config = dict(
    model='CTC audio transcriber',
    dataset='single English nouns, adjectives and verbs, spoken by a formant synthesiser in many voices',
    train_examples=78125,
    gain_aug_db=10,
    time_shift_ms=50,
    n_mels=64,
    hop_length=160,
    input='mfcc',
    spec_augment=True,
    win_length=512,
    tokenizer='char',
    vocab_size=29,
    arch='mobilenet_v2',
    norm='groupnorm',
    hidden_act='relu',
    weight_standardization=True,
    depths=[6, 6, 6],
    kernel_size=3,
    stem='single',
    expansion=4,
    widths=[96, 96, 96],
    init='small_normal',
    residual_init='none',
    optimizer='soap',
    beta2=0.99,
    learning_rate=0.0018,
    beta1=0.95,
    shampoo_beta=0.99,
    eps=1e-08,
    precondition_frequency=16,
    max_precond_dim=1536,
    merge_dims=True,
    one_sided=True,
    adamw_lr_other_params=0.003,
    max_steps=7900,
    batch_size=256,
    epochs=25.9,
    lr_schedule='step',
    warmup_steps=390,
    weight_decay=0.3,
    adamw_weight_decay_other_params=0,
)
Rows from block 13, named by matrix and row number. Each number is 128 + 32 x the weight over the matrix's rms, rounded and kept within 0 to 255. All counts start at 0. Numbers have three digits each.
# convs0: expand pointwise conv (model.blocks.13.convs.0.weight, 384x96x1, standardized in use), inputs 0-47
convs0.98:199096114160114123120156099143109127092155107190127125111199168106117098080111091113135175113099074145121151105076144102170120139106135166132087
convs0.99:132164130134132135084187115117081110092194171064122099124119137158086127109116169135127123183186146178135119111098042160164091090109147136143130
convs0.100:137101114135118122108112096128075118122148122116124117105126141159115103120135132135114109126133077105150100167113067092154120173124134122160162
convs0.101:130118172175174090172136132152108057134123133112139113109119133122102141068033078096121133100184053168132127137136107141111110102090160149127075
convs0.102:102102078134164079125087103135101115124207120094166098066130102049131139122142080106174089074134182198122144148105091132178106123064150015137120
convs0.103:105183148146099086101118100106148153148163115136079143108171123114163115119152085104061108151161171115163108104133084133091149182140123118125094
convs0.104:153087149145089179170136197073153092118151151121113138118125135153085185072120184069114152151108175187143110190027115075136116203150132099150135
convs0.105:146131155137184129144102108140122119158105127076145032109106141086093154166117105132173151110111130121120095151090176108099140103132159122081132
convs0.106:125127141143102101088152148089125123140167088154128177139195053133131059121106126137179065202099177131109090182126170071086141105098099084137117
convs0.107:145138132151140131124122156161105126127156146089149114131157145164160098125125135160174125119123138152165129157079091126145156176162161124136163
convs0.108:152100144159108105169132143123079107148113070098107110085173162092058084102113159107132139108105112151107170113159108104095134118102109153078136
convs0.109:134135155086123077131086088124084135173139124100074096108174187109098148174119055110135178083121076168127150115096115133124165124030112108105069
convs0.110:107120112162081127155111120105116101134174118143147099071110134101172121145159147159168084107144133064155113103137073063143151071153133127148133
convs0.111:151121179142153093125138118191098155157150209183118170185150143133141122059091172115113145140104127125123142183136110175143147148159105142145102
convs0.112:175123140104075084090145130126153121094084104163168151185086134171130134114130119158186153127150115134074081108128158110154120202117200096175172
convs0.113:139173192110107135141160155122166141104149155070110108135179121120150096162096131131171163152195101153207150139147094109108142095056122175114162
convs0.114:120140124209103066150127134139135105096137069097126105081098096105133098134153127176157101111135153087118084117139082130135149150141104109151158
convs0.115:133174156190252141142164108122123116172138155089093139107069130138042161136189108132110096108169108155126087150055121124155108094185133130105173
convs0.116:156164123197099093125201102060172105197141157160098100111169112184139125102159173080121105146145135186158104171148074153103157114151113128110148
convs0.117:139119114144123142149083152101161064098125114163122112162177146197144123088083128111094106135178104180158190122149060158103140140101181177148109
convs0.118:212079110134107118127144117123146130142183117165120103136170144171136168082101082099105139140128092163134119164104153126166097147095147114085166
convs0.119:102118099125132141138134179121133102128145104116129108120169125098138095159125128131214138154131140164177155154106079117140170125136144140099163
convs0.120:139129114134074119081122140114146122116128137098120120103094091131118076148129105145120069112122158100097065106120124176110134132151101130114106
convs0.121:142145164096142151118136130150130140081110113087130092145123130110108071107143123083127094059104131136190120141122117123136165133104112121128121
convs0.122:069098133187156147109093103112119112156163149154104106150106153100139103095077149063079128149050140151140063097088071094083070156138110077133087
convs0.123:082183162199123085119128119102127127169134187134163092086120128123109129158160152143072069112167144124121104147064070095147058167165153120154145
convs0.124:160126127173120130052189111123123191141115168105122174126156142130099122153167094089208135085115097098098061116108113125149147105119178130145162
convs0.125:070129151112114201093096176085101106170123185092078099099112095138154138172147137023192067133149136117184088137090128146220096150125146153116132
convs0.126:135167127103112112165195123121165207166120125102161132159124168115121114119154099180201157141155126047110097098070123111143070199145138122176136
convs0.127:118082181110138097170098126144178101113094116122106062168090104140109142124133099092082134099065122131142073130120150090102132121102097062093141
convs0.128:093180162146123100071151142115068110110135113152118092152077067127089143103177126166143101130179089132149126155100242167157150172131137189080127
convs0.129:139119149102074134155118136095118152119114066161115162117167149078113113083160123177101166205180103137080184096127098174126117139118110096102135
convs0.130:105108155208091152094121158168165093161189150213168143158167232167120117084112183145134140112031130103176169215164160160081139210160142102153080
convs0.131:117124102135117142128115143145108118097142124107143108135167154127132083116108125165193134132140124156174165146065088115110166144132151129117169
convs0.132:128182192156140079151163140161115109145139126109156088095093091129117094151181149153151127128106093116163101159148110107174167196121132145186140
convs0.133:130126111139131132156153149114125184090126120166108086194114106153110169100136171074114075115098083153141079109115109095122118115098114144091146
convs0.134:148153172113139159172143136164135115096117136148133099169152158102125093075051118105103054058151130109121128152056112113100096111129132100085083
convs0.135:106133099109137165141155183075103120130107132172066153135128112140144165074095134137153182124170115157082162106106165133127125181144181100163166
convs0.136:105161170135138153149164126167168158167181105138137159127143141106092104102170143145158104131156120142192190146090161108101149150118163100194143
convs0.137:119106134148161129122169111176093092074123082050132067127083126151077134126097121168130144119143098119124148130162086185104150140136087086105071
convs0.138:126180181122112099127128177108115106120091124167139137105151131124121103140150150116139113160164175173116077130127155169175098087156140085138124
convs0.139:093155123156146121121134161139153108102142117115116114154157124079135120152151118148180131158140139154176121140105082134126152103150131152099152
convs0.140:130171078136176162145157142124070077150120135082160160103104136187134170134202233119135080137095209161123108129130136161159145131150088211073140
convs0.141:142133180129174150107095136141125158090114137102093093192060121131096177152108127168127153123171118159169148143079153146157096173147158162171095
convs0.142:097141121135184140097154111119156121187165139103067156066127194115062132170151118172073139105188151167146132164111114098178123150133204147127168
convs0.143:116054078111102163137128128164079110047154082077092120131149106044113119032142137179108165084083116146137135151087201160222116178151138199088125
convs0.144:069163130171114076101121122065163208170124187121090139089177117096165090128056118141107148138164098082109085115077147091133139154137166099101112
convs0.145:084165101090068129124130138121068133099122120050106140123151190087154109170160145119161104112125165090134154169169141132151107185155112124132176
convs0.146:149109143100130138101137167117147129131138150113134111077161133119139150105106100180116097093167151151129124092100132165154115144177124114174154
convs0.147:123159159150173177124136136136127159090117094123124149138161125119110198149096144125102108177218153217177155142111100142098120111125159179112172
convs0.148:145111167147118117180101112130092113138092053103138102096107119130129112115135091116139112137103095074111113118071108105097104106083136089108126
convs0.149:096160132161134121103134109109116119071169155039095120089151099124111157125141164125133103146140139115110124112120119210092157143117066188088146
convs0.150:157136181087134124072134087099096105110092141113079109075081145138110136122124081152096144092173133159135152140143151114100196146119147100132116
convs0.151:125145114174143100179132100132139118092146114145152133122112150125096116155114133126086070134191161122150157157130101090083115103058097134045099
convs0.152:106141159165147149145161140121154111162090155148140143196139132088142111137122099161157174126141098109132116155157147100100137142069103075049103
convs0.153:085105080120116154077102152071111095150106114111086094098160133109132102099149115116094128121114143136098070065115131168127100129137155136105141
convs0.154:117148123194110111155077119131100099126105113120113165144185092106126120070155164171141045101108096102122119093114191118116136129119071184122162
convs0.155:146101150103150141120115185099116116145045104096111122132065117149116125134136081088185129147142112153102084152136058120104179179176112122141162
convs0.156:109093137127144174120120109131166147113141118105145112130163134097103163115158125127153114138133057150134111149102157107118185141177141183120157
convs0.157:097150150106112145142108148080105134128109082141133180123195182079134137133091136102098118139189169156113140150119109163155086101126125112071112
convs0.158:105095086132098126087133124058165095141148117162168158150094075112106089098151119145109091134153098106135114104150078108160144160125106127165093
convs0.159:114127153153085095174136103145147134123159131223172136132132167083156107086230126197165190093122121140080099128182132134105109143129113067229121
convs0.160:103157131203133128159112145108152107135100089163153145137136130100166166147114095090129167106167123121174101140184020101121158094165137144135106
convs0.161:090143115100138179095118147097150105129138119118131139116092129109139099161137109172103061140184162145231139151141077160082099191145122186115134
convs0.162:117109136146115102161139107142124140126098145116114151161134104103101086102109127113102122155108139117131102134087115104093099161082154054072160
convs0.163:128129126072092096127121198073094129154070133107131072129135093121118142126157121118079107104132151191130097191048123105095120127141150110190098
convs0.164:144155152152109065107105101125091101061117113157121126163142103141101104140156165183180173109130128131135107133155164150115174210096167106177151
convs0.165:132190128148107145112154067085201116143137156156132168135147124111161144174111157188128084172174148127153185117098121154091138177195155110121107
convs0.166:104066161099101109094121133151127115127134120206133107111109143111121098129201120206146204097110108156158146172142104166140155111090090140178195
convs0.167:121093149103133099086121123107075150137125100143112096122183113045074169089113094142177140106133104148105067138079141077091148152167119167103214
convs0.168:128137145137094114133141147172111122180150140170128153127171143103121113100152141167165166129120122097138130156102112094076086161057120059101150
convs0.169:108083168131111169126170106139147111124146104099162138129182131129168180078153085162164144106078176037150155156151140088109100151208175082103123
convs0.170:099148155091114124132132117113078096111110110156068130116129087142102140131110084140110154160184087160177179147167120126160112112107143170111148
convs0.171:081120093090115148115098177118124152106133114124142132135173109123154094116132133163158160135161173171157133130067110105158120130108125145133166
convs0.172:151108112123100189186155124133121087100064167130141148127078113143065151158099116119153110098136120148142178199153140156169117103091172094122085
convs0.173:119095099179119084146089086136078064097105107147145122036175055141129064110106150133150089119146158100122158113103099087156107071112135112100128
convs0.174:118151153130131092102119133125090179111162124100094127147149124123143092107096102173143160195115115168120099154121113114101117165154125147148159
convs0.175:081116140113117108125097161140116120126142116107130109145131105097115092152105099156160117127167167163176107171119068105075182127162124163108168
convs0.176:142161129152141105087130130124102175168147120135156154112108137138103126112182125194176078152103136112196116123105100214133109102171101135129102
convs0.177:120156144123124084097078141130078089131095088133129138120227081116150123145127149084140151105124179162160170070203062110167167085043084128152107
convs0.178:150091187156128227127151188126101098139177151119149136164110098122130083122172123142181070098119093112188156158074116078199127148147162139145125
convs0.179:150089138125163103058171140134126098172205119151147117175102153219096173090090084107086134090073117095122135165058140184143124181116161086125114
convs0.180:155072120115130068112100118131122139144077094132151097119130116103105100164115119151147067114101099115140058120084100097014125074092049137042101
convs0.181:141149141112140115117104098100098126140141119143096082069077104150091135103138144162108149124171094113156123115129133165167187167099136100108164
convs0.182:118081153133098203117144161154132083106094132096104077134067115129086143132132190091080163164055162148069102153046113161159149164165135165108078
convs0.183:110102137096139102171049103089087115094051103114111151083081105098048107138160166147131180128137094155125119136133102128127160154082133098137160
convs0.184:152142155162101103113121136077122100131182121115113129112144156149195096106148215141139079156147090129114126145128152084098120095144141168148152
convs0.185:133108169080166113124152114141095148099139149137111162137136170132064130085071105162118086099075090136139134069120093101127123107120114148118122
convs0.186:123122132182168109163155129098153086184122128112148059117126123144103151178131112121200127143140115085110099137110170075116154116142146126101148
convs0.187:122114104141150131115130181082133076102134128177104121137154141086138108112065160134104115144138185156099139145117150174108096123170084166131102
convs0.188:119085123130118132089130169060158121135116147133116118085130116119132083100134137112112101150145073141102072134150110177165184116157112142171095
convs0.189:088221151176151143107140166094099147128156082134110165123143110120109103185180163094121111180178223127139133097122098164184142162130128144098189
convs0.190:129114117107155109127079091109136143089123100073093134083145168106142073108096147082099136107182108121142160087082123108115112133110132139168075
convs0.191:099138152145127146094130157119071147100114112106166064094184207119111126162171131106194131141154177128133120066141137152135112040129177105124126
convs0.192:125108150145086129165129147124104120137131143083181122093184146123064112122158165111109112150053061162113102075169101159171144129116097130091143
convs0.193:120156146073146168164154151125128119110071109133136160140122172130117115088140120118088154114108177139072119117126116165149117097141164074168091
convs0.194:139129139079104071123110152146084159128111151133130129159064148110143140172087121130089131147123177139089143176132178142126106102191120163132125
convs0.195:178135076139143155215097104104128119068062104103175149128119145127104152202138169146088132124096147158102157133122171167099112073130129143135110
convs0.196:098096069171135112132066122104136089178111070167125146079133117078163100104125114080131143136177114142140095079136158118083094156156109099154124
convs0.197:120055102070112119170172178103117121125081149141169227144147162161158085107172127124100141153082191080090117147103138118115162142123128113083169
convs0.198:118062134073113141130103114126155051096138088203142107110126145146141088154147120129096090092111105135123122113183140096092097120105114128094141
convs0.199:180164128146119147143176150087172121127196152170160131148165197097138089081114148120129166110115144142175138128112084070101130126169155079171185
convs0.200:200187070085229189121139129114079119133124090166112061149194154166121133133163134083133112083065156161157099133133112119140177155107119125108140
convs0.201:222140112141113174166119157096068142121132109124099202081177147165089144140115175102114158100092130147164100096131146136218136155165123139191225
convs0.202:090117143136142143128174157107143114166124149196150129116162130113176138129120112159146139094126128126159137139098150065070151087119173099119121
convs0.203:095142138152162183134118150126182126130138099108122089119120128083091153120176098109157081146164100157136112124129141138085080122114099134082111
convs0.204:113136100118106121054176132120131108201143170189113118065102045169117099128112160205177084122166126214079086135093130126098145111120133120133125
convs0.205:171087148100133141040132132130132108095159119138128086167160135155147147000154134199177171139124172114148130143098218093144188110179109123166152
convs0.206:147140155110117157170148117123133196141133104155098129155140127121090181140118171143161122170165121159123146119165129133125114138143109145117139
convs0.207:103139157091097108161159128158142097099105185146112179108164126144075146150086164116111153129066152141158140135145167136118118156097090095102125
convs0.208:151113120085197172119152133183142109156138175097109105091126145165153133138116150115118158088040143146175136151101115127132132138091114102076112
convs0.209:148057108168147218052079160157132161209106150137026119143147107113150149143148114131066193124128075084124073129124181150081121117163157164106110
convs0.210:175099154191149112179107116150162126119136092178134161120124144119137136062049069081129083118118044121056145081138148180182070123108131159111138
convs0.211:080109150101099119172110124121140105106082095144146154122164105094103119146121180143176140159117121137096135183100171102111121109101083086128140
convs0.212:085129115103085107081151178178147115094135143165143139091161107148151118084085111130119143139080133105057147101163106159094071111115059138146116
convs0.213:147122066160126091072107153152149135150106224109153187096170165132162181139143086028159129123081165054154159177136188112112087179142151125149187
convs0.214:126167143187130103150153091141127166156141148155125114135165123107094158146129130134165128134142179145105161121162163127086104113152159176042106
convs0.215:117157069115093074134144213129115088107123129122147121106123064149099105137127182152164081143119116121140150094150161156055163136128090127130116
convs0.216:117064117124076159131121119141159200200139121167101145056149088117125126137142159087129044100150087130122157123103161106101189097146119104107068
convs0.217:136106172144190118145102131119161161139136105112115116161070140139138094101086151087086104162104088180097103140134120137203111107108151124165113
convs0.218:127151128074111136133125091125120177124099131156113099118069137077066155123140078148157106120131119156099143134134134151111144191143069140140146
convs0.219:143114154136187141104127122163149161139117126132089126095161131138090126107120097145170064107118162199081132126093115122147082082077104108112117
convs0.220:142117133117083110121113093098149101120177159168136157129194145134131146172146087092116140119144108148136148118194083122105153143046073194191139
convs0.221:095208129157144139160138141177088127096083143101164106161119091133106114152159122151172080126135102099119115157127151174095121092116112118113125
convs0.222:162149183106120137148144086156125149117111194160210150101139089103113180085112110152178139036092148143098167109156181182181101141128109135140146
convs0.223:172121131152115095102175116125100096124160082128149092107092104191139107157155179087127122149112110078114159137149116113103168089113142083150137
convs0.224:182156108174198130096177093103157135144202135145123045135132099193116079115081177120084119075083114061147102087162135175136110087105078103122137
convs0.225:149122130111095213186101095089174106105125153147158150113123163220130067148165158084107094111085063091136173129180135111135120167134165163077140
convs0.226:107100142168111150113088124124054088187123135101158119124097137075130071204168179128098171106066151094134093142151148149119136089170101145141174
convs0.227:092100124125123148152089134099150077131115116134076132088170144112139125146128137144110118145120110087125106159154145108073157110160118126085108
convs0.228:075159153177145096099108147140067125123158113167117138114182179115209132136150128121192175145173184111130139126148114168117147110178159143139144
convs0.229:140111104186131127100133129100180124154145147172154125079138159121145125099108128127161204093144110113150149158132110098132136130094111125064050
convs0.230:149143119124090136075130087139087146125116109118173115100093125142131122188173057136150050106124173075125117129090135118119083178066139070091101
convs0.231:112153126085101080112163139144143167121156197100108151084140159176092117176161143091157107164143170122174054099147139143081115037122153118078110
convs0.232:147168190149144117077101098104180156135145097126139114140111152072152124098148157106054069143118109098124127114147127074136089136106109077123135
convs0.233:130140144123166110116150135134061142123066129135154104093067122131109162125154118142094108154126125092127100162112120185052167104146145131145122
convs0.234:157113100197105135097155133122122087121131139094150130057116126132112117151138098173137102116093116124101121149093144156128121152158089150189141
convs0.235:169116147096136184139079118119120095138115093144147135137153077162144138161155103107129088077110126089134155103090060096101127077090124110122162
convs0.236:143113110124132164185091180093147101092117105133157199157167166168155170171132128095120150167204112149161149118174144128176164144117137161115149
convs0.237:114097107153116092064125118117127127135186132110127135118148116148174122129118177160096126186174111118115080088125079147065181107158102145133103
convs0.238:179184150123127116119139109119096127154131131086149044167122113127180120097148106094122115105101149108099154126137171076124093130127177137083120
convs0.239:165150122100129142130139138126153121138127151154131112123113127141124165134144143131094105135127127170124120124182121143126141167118099119096116
convs0.240:145118122129135129129124168063142086153158126150113133099130127107201131110119115096121075131131131100095181092142133157159095064144161125177154
convs0.241:147100156153130129093130155139118201140158136066129137158131137124132169108125126164121079140146093086156096164100083191110075118151158127152096
convs0.242:126144125169122121199116202117157105136153120120130183111062096179104120124112191152108104110083097145117163109123085119132120136141101141143166
convs0.243:129173116182102105157160092145144162138152146159113150154152157102115127117143145119104140132068168114165101150131140100122097141099132113081121
convs0.244:158150147174159142092129084097141088144155147118140108100111182118109082125142110079091088191109105109067086125148081096155081133064107087105119
convs0.245:130063124072154078145141095106195168149109152102123127114145152079148143086130187109163071102104083131112115108183118044156119139111110143132092
convs0.246:117109126147074153085117128172120158076153077079083146133123081129145112107164097120134181126088130085142121151124149125176134106132106097121137
convs0.247:147114128112157147145082198134093145137143084140101152137155197106184165147187146123131122144084157071118112105181188207165187151118119110114140
convs0.248:156042129138136128199108115100154096091105050145106178116166141142082148135101211130148163120164147093162131121190129119175095108091103168101119
convs0.249:146099102104110103194147103068136103143094085183161211152196170146132145130107133103111209152169154076110155121115136143124153090114136115135144
convs0.250:109095090084133082088125110076103090066107146099179167092153110140150110121089158178153166084121144142142035138072136141077128078095102129074088
convs0.251:134102110116089143101065131141141141087153110084168092130100144116152146139131149129149124116131162102165117141132103166100114133164149122101129
convs0.252:170145097135166235130174130102140154112157128143079073144125124140116187200100125088125158106069149141162094156122113097172143147083087087125103
convs0.253:113139118185172105115123085138162101172074172142102123085079161089152129185155088154175128160169109087111085165094143090146094114143143093127117
convs0.254:048142100086134120105162114107177112122159141105102128096086140117199133131093109202092108087136074112166137106107068109126093124169166120113121
convs0.255:136155161138102109144141127141078162161120168174150132155083104174113144145124161183146118197147142124169213162113114145152157140118170141129177
convs0.256:169144100159186153143149127116101133065111074130133132084136120147100080129101139143177078152135196112151131159095102126107110135118101148115123
convs0.257:171136177162134135088153098119153183181164180154140142176156124134123171109146183135164124159131131118124172133106131135146147157147147114143145
convs0.258:103095127149141148140182134126153153186166184177126132147087122059130170118118156130114105136133119092148102136132112085137132147098142157084125
convs0.259:190109118141118177201104159087130103127073091149089164108143135110092101157137150125162162160139161132141210103121144135112137160105116142112089
convs0.260:034160138133129126120120155111173112178136117143076148126139110153182154148149108105173132098096112147112133157103097128128146081124169070090179
convs0.261:137178100092125114127131129104137106160102102117115122139091140082085157174151135138127136135141133111111162108128117175107105167121123168061182
convs0.262:153127107069141159078126167118147171169057080152142118141089124083167148162143136157109144128115097110143101172083109128142148135157113080173147
convs0.263:078138116151141113126092139094063059097134097161118106133060142075201127095125104166203123082131212115130180160130144103132121079143158100157162
convs0.264:144105116113127109156107142124146134086147103144141119155143126140116112125101203102091105199154139108136092167136079118119116167138104141173108
convs0.265:172110113125125108166071088108110138115113088147103178145136170105097139141146174120135097163130111127125128108149094174136129141152123103106147
convs0.266:146139155120160152104149109210140109154146195077147170142130179099093117139120072158121169111070124133127152170131151174114121173132096162133109
convs0.267:129103144142135085089138177160161123133095107144121109116029080157082092144147071128049070086102085147088175164127083121146131145125116134125151
convs0.268:166109180110081217153150188132100109128099147075155115128067142136094150152152176104094087149143154131128132154062112161176092169159120149154126
convs0.269:169114125178146156133172139133129129158140141141161177118142111190125118122120112148120124086084084096155143117120147176184132145115111182093118
convs0.270:223109156155139123102120119126189171086204111061072095159131136126121166099094122117091117099080135120114089156080190159165091116155146060105141
convs0.271:098150121076101128142117124125175123105174114136175120183109112127122146166136146135113087134119052070141165149137143135146147141147133185141157
convs0.272:096098099143110145172157149181094067131094145176136091145170128124115125122158189141127133144098125115145151131123104117148148196137158160180156
convs0.273:151128153105117186126180149173138197158123164155143151134109157159113179141137107161148170147141135112153109161138164127090175116163166096158095
convs0.274:133146123136136138197081153096092102120105101154128157137111185130093112165128149075140102138183137145132153121109099111153121116115126103142128
convs0.275:166148157187126150160090165106106145147148139098118137144096124151123160161211149128131156134099150151181097117120110139132092118068110122090101
convs0.276:126126135058168116150023090147105161124147022140104120134114189135186052149151173112078166148146121073140065100150100134158130116122092154109119
convs0.277:165083119106115154163134125148022123145090165105111126122140089092106141196119178148139134128160115158155076153155098164151073191139155171120125
convs0.278:141118115119136063104106074128153072170125104147164117133192143148137073119120144165128112101144093105071167105154105114167112098106109187117133
convs0.279:124074089095079139091118111092128073127124116148113140114064096147142109136141132130134076102119073103064055096145183105178109091118112158095129
convs0.280:100094131110132096108103180126151106093129132150085110122126100170201095126119113112120081128104117123085128092135133174160169138114090143144113
convs0.281:197129106080130146126148141109115091134143068115143102132097127050101106145161088089158098161161091059082124115175106108104118122043102098052090
convs0.282:102131115112105094093109117130094067126060104096109044090048066097110113137197108179077109131137086107096088167109111122121095149148101153111139
convs0.283:164095154147113165064194090104121125058163135110154105120133094196140106111086150200134195152176128167123104127142165121160131112141080173199054
convs0.284:096144107086081143139134135166128165132141129178146089095123131116169195127148160107112132109121128087158129207153088116112201125201166157118098
convs0.285:146144103101055113151114111104152117144134073118116146129163091114130098140135148149136071103092104088136193118138083113127126175105133109090151
convs0.286:086120131117140147132099139095131094092121025160081103131163080112122104149096118141108084213132147113130125140161128120135117116095083138085105
convs0.287:129110158092086105143100186161095096104166098094162118144127103072183128136129150142107140150122191076139135130074094148137097123153119138139149
convs0.288:069168144167146102155103132094107166128110115087134166109129093138138099182226151145134155212096136111108139113157073123128114173130130131118139
convs0.289:144119105117159100126174139145140140136136132159093098140094140164124140177148177169173157139141149124105201121152158126129151194218145106139170
convs0.290:139142103137159112084061163137127093100105156147136043192129192112167139077102096154193190123129115110115091097140147082119148216131198149079144
convs0.291:172114151151135149148145139167134114143150085215136145154146139140177138145106150194134119120135093116162146118136116105091155168116082114112129
convs0.292:133080139093125104175099111105130094156150130159141128094142177075169143093117181161122077097164131125134138113111153139081112135153100138114178
convs0.293:172104128148102150154049107147097120169129084041137088124145131141181166167142186148158143138097119053112138093134139099074126113146131105117113
convs0.294:117147113136110115098145112118082134151159130147097111114111131101095138124153177160069169151135101122139083146126056133103128187086101114122143
convs0.295:122171201140135145154076088109144120133031130081132049138096064108151110171129150171113126135044071121149118140114118116110139115195103132087149
convs0.296:129117118151087103112167091129090109130142147121125138139104110130068157104148140123144069144169080120130092136167139114128135105120142152151102
convs0.297:141153079160142108146105090145095117111136148184155112149131152167192156237192211132147183111175158136048104173177153181075141139118111141119118
convs0.298:117146100074128156154065134134087105096102143055104107166101095124119152123103120139158148090129155166089088085105107072118131172135137120129148
convs0.299:103135136149104113135178136119117172134131141205147148143145126145111138137141121112089074122128103145114138130148171128151183134096127161133148
convs0.300:101100140225127098183054102077124140134119158115069128148115067150177113165118147153101174132137118131130097147166120179097129148141115167151145
convs0.301:114150120129153072134140125086161116075123133211134142097122137109118175095084141187202078060169101104138116212123131084045196115162108168075126
convs0.302:141127162188145125132116080158120165133074124084102116107066137159076147133113069129075106150077145129146109111129097138064190113052100108057104
convs0.303:133192136163108140132134136149112192138144161163099156173133142128127146134117125115113113155114113108116128104114100104102135138121099122112108
convs0.304:181115141131121116108197154085122120156188149147104121147201116097114151044118122143097118120160116120121150151093147050098173136173158103123092
convs0.305:138134112132122101115116091061078078155091145088103155141156126079062156069145156153162133137121124113093131114165165120154114138134132143147157
convs0.306:146155132110133196110130095110069158121143164060118145107115139130126084166093139110072080094144112071203115116087098125067079112116137145139141
convs0.307:093066135118066136201130148118158102125103137139164074138098122163186099147132137161120090156107110068188080129150181076095204140160100195053136
convs0.308:149155099112158133093104130082144191114137147112042144172148128112115146079162144161095171101119124088141149177122174118060136188176077112120059
convs0.309:158110106134136153128094108132120152132177106149123210136177139178121124151181154153135140168167114136136129125133068204102163091101093148126152
convs0.310:103166150187147107108114104124118053066166213106058138135138143104146102080126098099124110120188093190128096142096118094150128079112169078131156
convs0.311:156108105089123182161102110129135147139071134157139067134095097130073122103151104174162166131107146117148127158139183076046141153121097091115153
convs0.312:131116118170174137123082102130119083150135108169120142149151138166170138077136159170083152130184137174131158141102117124132133132158143228156144
convs0.313:069122128112167147151133164119129084119136145144133116169108105057158118186180110159116099065072092166122138163109131115182104186110098122107120
convs0.314:169132145146060073097165142095061124150157096165089127115160105122109147140154104124047129146151096161110156116145154155129101117064105133087162
convs0.315:130078158136128087112115072172063150088105118090093133143171123141154089101107109164112166138154138103142157182112145090176131164104146118155126
convs0.316:121129153095131124105130121104129124117120093150071069110127126147144125136098119155122086091115097130159106141103073134130143139102094110181157
convs0.317:123124132108126107107115131169076106147161096119066144147106102064092112132065171141077096144184174133146120145154062148154075133092111154157111
convs0.318:073110157145123075108077181093124058107061099108152065092097162125222083076118128112139114122150088173184163105076110092158143113124177153140138
convs0.319:083084121137105089119119111116112084125102123141117134076075135124167074135137169110190133142125112046142109179129125094093125138138153128150186
convs0.320:150141120173131097090150130146077188103129099155131083137138142152161166091097136139112136159158153085105141094114180179084192138172141108156157
convs0.321:097122130122084104132135108146101116104133133121100146132121132123093144114145166118140126156109121133117129153122111135125133139093132146112151
convs0.322:129138186121094119154175139144135208122172174052119135171097095091122137124161146109087025138129121167181215126154171088149184121102102075138110
convs0.323:087147118151112126135122114136136119126104168176137090076130169159155105072100131157141072084123088136143120118128060124051185112153013120095113
convs0.324:088148117145175141106134121145135158155122147143140113145098094099076158143148122173108161111103180183101112154161184128147150135132080124102134
convs0.325:103156118155173118193108142165159158125112112172108108117184106079141156080102114178170097108209152086153144111109089109166118123104136131176098
convs0.326:062122137086154227107135146090162080106111144117134121054133109053165130122078122151195106097197024100149064093155137112158158175085151119144161
convs0.327:135157174141136074123091087117113124140104111137106102098112133107133176176171125187125161166073112151132095144182156168126128128157116146181211
convs0.328:111123166102108086115141133122098132120091075163128109097138127146101162153142117179139163137120096143110115136135160158133121128116119172183203
convs0.329:117127160133173140159120137141129182104130114154105153166178133134105107122138160209145148179170159120126091121180104153132111150117087159151142
convs0.330:088124156137154173149167040153080195142131200130124170147128149130101120149093160111141160098127142131110164110131154154074128178076131139161105
convs0.331:089145155128143165164151096167133149178133169192124141112148113097150112152221158133129163132060102127125102193162124129132134136134076128137120
convs0.332:112176100086162141161113085130077107155110147125109095119149131067126158157105127117121121161192132154076166105191128164066135118095112190143167
convs0.333:044168152116144062100161129134115126139151121128130124119134112108143084099171148160126076118111077188114094093127115107153173135102139120180117
convs0.334:053150144137161085156097154122100104124060084116109077135057116142120129155105152133071165167152139133147168112166079137126145156090163181161147
convs0.335:167108164103089095091100184131114106158156075119122096098127176153145126141112072197162118111112079148168127140131154154069151153191125149137091
convs0.336:156166156166107116132156153172132191174156158149127165160136136151111166125133131122135111133111128113145126099118149116100111174109117149106111
convs0.337:134088105119113155062124147087115106153157162148066100115170140170104117110164145160099123175113137182086131101126072112097117144159164105137043
convs0.338:134143086079093151106124121042108070091118102143119137126173129063151126119094161072092124138094048143131105143147125092146124090123153117117100